Weights of a small image captioner.
Model: 8.69M parameters, 48-pixel images, encoder norm batchnorm, encoder activation leaky_relu, encoder depths [4, 9, 4], encoder widths [64, 96, 144], decoder layers 7, decoder norm layernorm, decoder activation gelu.
Training: soap at rate 0.0017, batches of 128.
Data: trained on simulated stained blood smears, 48750 training examples.
Rows from block 2 of the image encoder of a small image captioner, named by matrix and row number. Rows with one number belong to one channel. Each number is 50 + 10 x the weight over its row's rms, rounded and kept within 0 to 99. All counts start at 0.
After each channel's rows are labels from the 100 images, of 14976, where the channel reaches its highest value: "top examples" is what is common among them. Only what is clearly more common there than usual is listed. The data: simulated stained blood smears.
# convs0: first 3x3 conv (encoder.blocks.2.convs.0.weight, 64x64x3x3, each kernel summed), inputs 0-63
# convs1: second 3x3 conv (encoder.blocks.2.convs.1.weight, 64x64x3x3, transposed, each kernel summed), outputs 0-63

convs0.39:46 46 47 54 67 40 34 56 40 68 45 40 47 57 48 44 50 53 50 58 59 46 51 43 49 52 19 69 25 58 42 56 67 63 49 45 52 53 59 58 55 34 64 38 41 52 48 46 47 46 33 59 50 65 57 46 55 50 57 40 48 67 55 58
convs1.39:41 37 53 48 49 39 43 49 59 40 41 45 53 41 29 51 46 47 46 48 48 65 50 54 27 49 81 30 73 49 52 48 52 34 31 49 58 44 48 29 43 45 39 43 58 50 45 53 39 50 61 49 49 41 49 53 44 48 46 34 45 51 36 44
top examples: lobed nucleus

convs0.24:52 44 42 46 37 47 47 34 52 54 47 39 54 42 45 37 53 59 36 62 51 28 48 54 41 42 34 30 39 38 53 44 54 45 50 52 58 49 41 41 38 38 32 42 47 53 49 38 33 61 45 66 55 52 51 33 43 32 51 57 55 53 24 38
convs1.24:42 41 57 31 61 37 58 38 34 51 55 44 46 56 47 54 68 60 74 72 33 68 59 49 41 60 58 55 42 41 55 45 47 60 40 45 61 69 58 54 61 61 67 63 48 42 49 59 55 47 57 46 48 46 49 60 59 54 44 43 49 35 52 52
top examples: two lobes with orange grains

convs0.42:41 60 49 37 38 48 40 57 36 47 36 61 60 60 42 46 39 55 63 37 41 38 64 74 40 44 46 39 50 51 49 41 33 49 45 46 72 46 52 43 41 52 61 40 54 36 42 51 43 50 40 38 40 39 36 51 31 53 39 32 49 38 49 54
convs1.42:41 55 54 40 61 47 49 70 58 42 63 34 51 39 47 52 46 47 58 45 67 59 41 33 57 49 49 75 43 63 29 44 59 46 53 63 28 44 56 54 45 44 46 38 51 49 59 59 45 55 54 53 57 54 59 39 30 45 44 66 47 39 68 45
top examples: ovals

convs0.19:45 34 41 40 45 54 44 54 52 63 48 32 43 42 53 55 47 29 43 69 35 34 57 61 37 68 48 45 45 63 30 36 62 46 57 50 53 61 64 51 45 56 44 51 43 41 49 31 51 50 48 65 47 52 55 36 58 63 59 56 43 33 49 38
convs1.19:25 43 43 40 37 61 52 46 40 22 49 54 49 49 54 50 34 39 54 59 55 51 43 54 53 36 79 43 38 44 43 56 44 52 45 45 54 42 64 49 55 35 52 45 51 59 46 50 32 50 42 51 52 50 35 73 53 52 53 37 46 60 38 41
top examples: discs; band-shaped nucleus

convs0.34:53 34 48 49 39 37 44 46 41 63 36 30 44 29 46 39 55 35 48 50 43 40 46 39 45 44 28 48 28 54 42 32 60 68 48 57 56 57 52 49 27 48 55 51 51 38 41 40 40 61 53 51 49 45 53 33 57 41 51 57 40 48 42 43
convs1.34:61 59 42 36 64 54 44 50 43 70 44 77 47 51 57 59 49 61 55 65 43 52 74 59 44 50 50 41 47 61 56 37 40 62 46 48 61 44 50 49 63 64 47 66 53 41 52 50 44 54 43 46 49 56 54 65 61 52 43 45 43 56 20 47
top examples: teardrops; round nucleus

convs0.13:43 41 40 52 42 56 48 61 45 38 54 38 47 34 56 47 65 38 61 59 43 43 41 36 40 48 59 43 44 57 39 41 38 37 61 49 48 59 69 47 48 26 55 49 38 38 39 55 62 51 45 36 59 26 38 56 51 56 55 46 37 36 63 53
convs1.13:42 46 54 40 49 39 46 39 55 41 45 31 69 47 44 58 46 51 47 44 40 61 45 49 37 29 74 51 53 46 69 40 62 56 33 68 62 28 38 44 52 49 40 35 60 46 39 51 41 42 45 53 38 50 51 51 41 57 48 44 44 56 48 36
top examples: discs; round nucleus

convs0.52:54 44 69 64 40 38 39 68 39 50 44 61 67 57 61 53 44 73 36 41 57 62 45 55 51 68 44 45 35 61 63 41 45 50 40 51 52 36 40 45 52 58 56 46 42 53 62 40 51 38 40 46 46 39 68 61 56 63 47 52 58 34 47 48
convs1.52:40 36 42 49 33 59 48 36 68 42 35 54 57 52 53 48 38 45 41 36 46 43 48 41 50 33 44 35 46 41 38 56 36 40 44 32 44 31 39 44 49 49 42 43 44 30 59 60 40 45 44 45 38 41 36 42 67 35 49 56 40 57 52 48
top examples: band-shaped nucleus; crescents

convs0.55:49 34 52 55 34 56 55 32 27 60 49 45 45 41 41 59 39 47 61 59 37 44 40 46 52 49 48 52 39 59 47 24 68 44 42 61 57 51 52 56 46 42 47 42 46 55 48 69 51 63 44 57 62 51 69 37 62 55 54 52 50 46 25 46
convs1.55:44 67 41 44 61 44 48 62 60 62 68 34 64 41 65 52 52 61 44 52 55 55 62 52 54 44 57 48 59 50 44 40 36 55 42 40 30 38 51 50 43 32 52 39 54 22 36 42 37 51 53 55 51 54 64 59 54 57 67 61 51 62 46 51
top examples: round nucleus; small spheres

convs0.50:51 66 45 52 46 62 38 65 37 63 55 51 42 38 58 56 58 37 29 50 50 59 37 48 56 49 61 32 39 60 42 43 71 60 55 55 44 51 41 43 32 58 48 66 44 45 51 45 52 57 60 42 40 31 71 50 64 60 58 49 45 43 54 41
convs1.50:46 39 34 58 37 61 60 36 67 35 32 55 58 53 35 56 32 52 56 52 63 38 36 34 50 39 49 48 52 45 44 60 50 50 45 33 39 36 33 41 50 39 39 46 45 46 55 55 42 53 37 40 48 52 33 49 46 36 36 47 41 44 36 46
top examples: band-shaped nucleus

convs0.15:37 40 31 33 61 39 43 44 32 51 43 58 39 55 37 51 64 61 56 57 44 55 57 39 46 42 38 54 34 59 57 48 39 45 34 50 65 51 56 35 60 51 65 36 34 40 38 53 45 48 36 39 44 47 38 58 35 49 39 40 44 45 41 52
convs1.15:44 48 43 22 49 46 49 64 61 43 51 32 55 45 55 56 43 53 54 47 38 54 21 45 46 43 80 47 58 42 47 48 57 56 35 47 45 40 41 38 52 51 38 38 57 33 60 43 44 52 56 45 48 39 36 42 39 53 38 48 45 58 54 37
top examples: round nucleus; discs; ovals

convs0.49:36 36 52 44 61 51 50 66 33 63 49 50 46 28 45 53 58 46 57 58 48 47 53 30 40 59 61 52 30 59 54 40 45 60 61 34 49 65 56 57 51 55 55 51 29 44 59 47 48 65 36 50 53 44 42 61 45 71 38 62 38 48 46 54
convs1.49:54 44 55 47 47 42 44 54 64 44 44 37 67 57 39 53 53 56 43 53 45 53 30 48 58 39 63 39 87 52 58 42 54 52 37 70 44 39 40 36 54 49 35 49 60 50 51 46 41 55 58 36 41 51 46 50 39 43 44 45 53 41 27 42
top examples: ovals

convs0.44:36 53 54 47 38 64 48 67 43 66 42 49 68 60 33 62 47 71 51 49 40 36 75 51 40 58 52 51 39 58 53 39 40 43 30 46 63 58 46 51 45 44 50 45 46 45 37 40 58 58 51 46 57 51 63 26 41 63 49 50 48 46 51 51
convs1.44:42 44 43 50 56 37 59 60 56 35 68 39 27 43 50 45 53 39 51 41 63 39 25 40 52 44 44 60 46 50 49 51 50 45 69 50 26 49 50 57 52 40 49 36 57 44 34 49 57 47 61 56 50 52 37 59 24 40 55 52 53 55 58 38
top examples: band-shaped nucleus

convs0.46:50 63 67 52 49 65 44 42 55 59 52 29 41 38 46 55 56 46 40 61 64 30 37 43 66 64 68 55 52 51 42 42 43 45 46 51 23 61 50 65 48 43 45 55 51 63 37 55 53 49 56 47 47 55 61 42 46 63 50 54 44 49 38 28
convs1.46:54 36 43 55 45 48 76 50 42 50 42 66 47 57 31 46 43 51 44 52 39 52 28 62 46 48 41 63 57 30 70 37 44 43 65 44 47 57 45 37 46 53 58 77 35 48 52 49 56 43 45 63 59 54 48 53 62 44 48 51 53 55 40 55
top examples: small spheres; teardrops

convs0.17:56 50 35 39 61 66 52 50 48 37 57 64 56 49 47 59 54 37 41 50 48 51 50 41 47 49 65 42 53 62 41 59 31 40 34 49 50 38 42 42 44 49 68 36 42 37 55 49 68 42 42 54 27 32 47 51 35 66 32 37 41 45 46 49
convs1.17:31 52 59 45 51 49 41 47 50 21 44 44 36 33 52 38 46 51 56 47 47 57 30 37 52 38 51 69 36 51 50 53 52 51 52 64 37 54 55 50 46 43 47 31 33 39 47 48 49 44 44 57 60 42 30 52 40 52 31 52 35 38 59 47
top examples: crowded; discs

convs0.38:41 37 33 49 68 64 48 43 45 50 37 48 60 43 62 67 50 56 40 67 38 51 49 35 43 37 46 43 47 67 49 38 57 48 41 53 56 45 39 60 46 62 50 51 31 42 39 50 47 39 51 39 65 73 64 46 52 57 53 44 56 30 39 51
convs1.38:51 50 52 50 42 54 48 50 61 15 43 45 67 46 53 61 60 67 43 55 52 48 43 40 38 49 78 54 61 36 58 72 51 59 50 42 52 38 54 49 29 28 48 51 49 60 50 44 48 48 54 53 48 46 44 63 57 60 57 42 43 44 47 41
top examples: discs

convs0.27:42 49 50 33 53 56 52 55 43 51 48 56 50 42 37 61 46 54 61 58 39 43 66 50 38 47 48 39 50 50 37 53 42 54 36 47 65 46 46 33 44 58 58 32 50 37 50 42 63 55 46 50 41 41 62 44 29 57 26 33 24 45 52 64
convs1.27:51 55 54 31 61 48 53 57 63 41 52 38 42 54 53 55 59 38 50 40 59 57 35 36 62 41 59 65 58 59 48 35 55 52 60 63 40 40 44 53 38 45 38 30 53 55 45 52 48 46 52 49 67 49 42 55 23 46 42 66 49 34 60 31
top examples: round nucleus; discs

convs0.12:63 61 52 48 63 47 41 33 48 67 47 36 42 68 47 55 47 62 43 61 42 44 38 65 37 33 32 67 30 43 42 38 43 36 42 50 56 53 60 46 58 46 51 31 53 46 47 53 40 37 49 58 33 55 49 44 44 53 48 40 43 57 33 55
convs1.12:24 39 50 50 37 47 50 43 43 26 45 34 57 40 67 44 47 43 34 42 51 60 50 44 62 48 71 40 51 45 40 59 36 41 52 52 60 42 58 43 57 34 41 47 53 49 45 49 48 40 68 35 46 41 44 33 63 45 64 45 53 57 55 48
top examples: crescents; band-shaped nucleus

convs0.8:38 32 53 47 47 46 75 46 54 21 55 40 45 30 46 56 41 42 53 40 47 45 66 47 49 52 45 70 37 52 48 40 55 38 65 52 56 65 66 57 58 33 45 43 53 49 57 60 43 54 50 54 58 71 57 43 53 60 61 53 47 57 53 43
convs1.8:38 44 69 66 47 41 42 46 59 40 33 44 47 35 55 57 55 53 31 51 47 53 44 55 42 48 63 39 55 44 72 50 53 44 31 45 57 41 43 55 54 36 39 55 64 43 30 45 48 36 50 48 45 28 39 51 47 54 50 29 65 54 45 53
top examples: band-shaped nucleus

convs0.28:72 61 37 44 45 63 56 71 49 57 65 58 38 56 52 53 60 45 44 67 40 54 27 49 50 54 53 51 57 59 54 35 43 52 46 49 33 55 59 39 34 49 58 46 37 44 41 50 60 38 40 44 46 57 67 60 45 54 41 62 56 32 63 51
convs1.28:28 43 55 58 44 26 38 30 50 56 32 35 58 43 53 55 38 58 48 36 56 49 44 46 40 55 58 62 56 39 53 38 46 54 41 49 53 44 32 53 60 57 56 39 52 46 49 33 38 53 53 43 48 28 35 42 40 38 49 43 54 36 55 38
top examples: band-shaped nucleus; crescents

convs0.62:53 40 53 44 53 52 45 43 43 53 61 51 61 39 46 70 43 38 64 60 53 56 46 47 43 68 61 44 36 66 46 43 45 60 46 54 42 49 64 48 62 40 36 39 34 58 59 59 35 47 51 43 54 60 41 53 44 57 41 27 48 27 29 46
convs1.62:47 43 62 65 47 41 36 57 51 36 35 43 85 44 50 59 42 57 41 56 54 38 41 51 43 40 63 45 65 37 49 57 35 49 45 35 51 35 39 53 56 45 48 34 59 55 33 59 42 47 48 53 48 41 46 57 31 53 44 57 49 64 57 46
top examples: discs; band-shaped nucleus

convs0.35:49 39 42 38 56 74 59 47 53 50 42 71 62 44 45 71 57 54 46 51 66 45 60 46 49 36 68 39 63 49 36 50 47 61 37 54 60 37 45 51 50 68 65 45 53 42 52 47 51 52 48 57 45 50 38 55 39 69 39 54 39 43 38 33
convs1.35:48 47 40 37 61 49 46 43 51 37 47 36 41 47 49 42 53 59 44 56 35 63 17 36 36 52 62 76 52 43 63 58 55 49 44 61 37 47 54 43 45 55 48 62 35 38 53 48 50 44 49 56 56 48 33 50 45 53 32 31 45 43 48 55
top examples: crowded; discs

convs0.43:51 50 65 54 41 35 48 35 48 50 48 44 66 50 45 33 49 67 56 45 43 50 67 48 54 52 39 38 38 34 51 43 38 57 43 41 57 33 48 43 62 43 33 30 57 52 50 46 33 53 51 43 49 44 61 49 31 29 29 42 47 42 38 53
convs1.43:40 41 73 95 53 45 44 47 62 51 53 53 54 53 38 47 47 38 40 45 49 44 63 50 59 47 47 42 45 47 43 40 53 49 66 44 72 56 46 55 58 55 44 40 43 48 47 52 50 61 64 53 55 56 49 44 49 47 49 64 35 67 59 56
top examples: kidney-shaped nucleus

convs0.25:32 56 52 54 37 46 59 45 22 45 53 47 44 45 33 53 48 40 53 63 46 28 50 46 63 41 44 35 48 40 35 40 53 48 48 62 37 62 38 57 31 46 33 45 45 45 33 39 43 50 44 36 45 53 51 40 44 51 44 65 48 48 35 44
convs1.25:60 30 42 52 27 68 50 39 58 66 47 36 54 65 39 36 60 56 64 50 44 60 67 34 31 50 56 59 40 60 66 59 50 51 34 48 61 53 55 42 44 59 52 45 63 58 53 55 57 47 62 46 53 51 57 48 47 59 45 29 51 46 55 55
top examples: lobed nucleus; target cells

convs0.22:48 42 36 52 67 52 35 48 47 61 56 40 60 51 46 61 53 63 25 61 60 57 42 55 46 55 42 59 45 59 44 31 76 55 54 59 59 39 51 60 53 54 63 40 29 54 38 59 62 51 58 55 65 66 55 57 66 52 56 53 57 48 50 41
convs1.22:39 40 44 61 33 53 52 50 59 28 47 45 59 52 52 58 49 39 50 50 57 43 40 45 40 41 70 36 56 38 39 63 23 43 51 34 52 41 55 50 44 27 44 47 58 33 44 44 39 39 53 55 40 61 41 60 55 47 56 40 49 68 46 52
top examples: band-shaped nucleus

convs0.63:53 41 61 57 50 44 40 64 73 49 64 56 35 50 54 35 37 36 56 35 35 47 51 46 52 54 53 40 50 53 48 44 49 34 45 73 61 40 65 35 66 49 51 51 64 65 45 50 45 28 49 45 54 51 45 47 58 48 59 41 62 58 67 56
convs1.63:52 58 49 38 28 57 54 33 40 30 37 62 50 47 67 45 48 55 41 32 46 40 60 55 58 40 35 47 50 35 37 48 36 46 55 43 40 49 41 56 32 58 49 56 46 40 52 59 42 45 48 48 36 41 39 39 67 42 55 65 41 64 55 41
top examples: teardrops

convs0.58:24 49 62 53 47 46 42 52 51 50 31 43 45 39 37 48 45 47 37 33 42 33 56 43 52 45 38 52 30 39 41 38 54 49 41 42 45 68 35 53 47 36 31 35 52 45 45 41 32 44 65 54 50 55 65 40 55 53 53 53 44 58 54 39
convs1.58:60 42 40 58 61 36 50 64 24 72 63 55 38 45 48 35 65 42 47 64 39 63 54 61 51 52 43 37 42 43 54 43 50 41 41 50 55 58 61 47 52 48 66 70 54 44 50 55 59 43 43 57 49 67 48 58 56 55 49 36 50 60 32 51
top examples: ovals

convs0.6:40 38 47 46 52 57 52 51 45 58 44 49 47 26 51 52 23 33 38 66 44 34 49 43 62 47 58 41 44 62 31 39 55 50 56 50 62 46 47 52 48 65 50 51 45 47 51 31 68 54 53 44 43 64 67 44 54 66 40 57 37 48 55 38
convs1.6:56 45 44 49 33 52 30 53 68 40 58 51 56 50 41 44 49 46 41 57 60 53 27 56 57 44 63 51 38 50 53 50 55 54 35 54 44 36 60 33 55 33 33 44 34 34 59 54 27 48 51 51 52 40 38 61 48 44 47 49 68 35 54 50
top examples: discs

convs0.40:53 56 55 44 45 67 42 63 30 53 54 48 45 51 38 60 47 42 49 71 46 62 44 47 45 35 55 42 39 54 33 41 52 72 45 34 63 32 49 47 43 42 58 47 31 53 44 47 60 51 55 35 31 48 67 52 54 70 53 42 46 39 49 49
convs1.40:45 46 52 58 37 48 64 54 54 49 50 57 38 57 49 38 42 45 44 26 44 22 35 42 62 48 41 64 66 54 52 53 40 56 61 61 34 41 48 60 57 46 55 62 41 50 51 39 54 43 50 54 57 44 62 50 72 41 52 68 50 38 57 33
top examples: round nucleus; teardrops

convs0.33:48 56 59 51 32 44 48 38 50 49 57 38 48 43 45 39 28 45 39 46 42 65 30 38 50 46 52 52 37 39 48 46 54 48 46 42 22 39 58 47 42 38 39 37 53 54 54 45 40 36 43 54 38 41 47 70 39 35 38 49 49 47 31 42
convs1.33:46 41 49 56 29 51 64 35 44 22 44 48 51 57 58 39 47 38 33 32 42 46 49 50 56 47 45 37 39 27 41 56 42 52 45 47 45 47 56 44 54 50 38 42 44 42 54 51 39 42 54 47 42 50 36 33 73 38 57 54 40 66 51 47
top examples: teardrops

convs0.61:65 63 53 44 49 65 39 45 44 46 60 62 62 39 44 55 67 47 56 65 45 31 57 57 47 40 54 49 57 69 47 47 35 37 47 55 56 42 47 42 44 40 68 38 40 47 50 58 61 70 43 40 36 45 44 49 37 57 31 35 43 37 46 50
convs1.61:43 40 53 53 52 55 56 55 71 44 39 26 53 44 42 51 41 62 45 34 74 46 50 42 41 44 57 62 35 48 55 39 59 43 37 45 60 28 46 46 59 24 39 42 47 52 46 39 53 41 49 51 48 41 61 52 28 47 55 51 44 43 57 54
top examples: ovals

convs0.0:60 51 55 48 54 37 49 50 33 48 44 41 53 50 40 45 55 50 43 43 48 40 45 47 36 43 29 67 31 57 58 62 40 60 31 38 46 58 52 48 44 39 39 30 41 46 49 45 33 44 40 71 49 48 45 37 32 51 42 38 35 50 34 53
convs1.0:33 35 68 54 51 42 47 47 53 47 33 34 48 32 49 40 43 57 46 53 43 69 66 41 46 55 68 30 65 49 47 47 47 37 38 51 60 40 45 28 56 47 50 40 57 52 44 38 52 54 64 40 32 36 48 46 44 56 51 43 45 55 59 54
top examples: crowded; crescents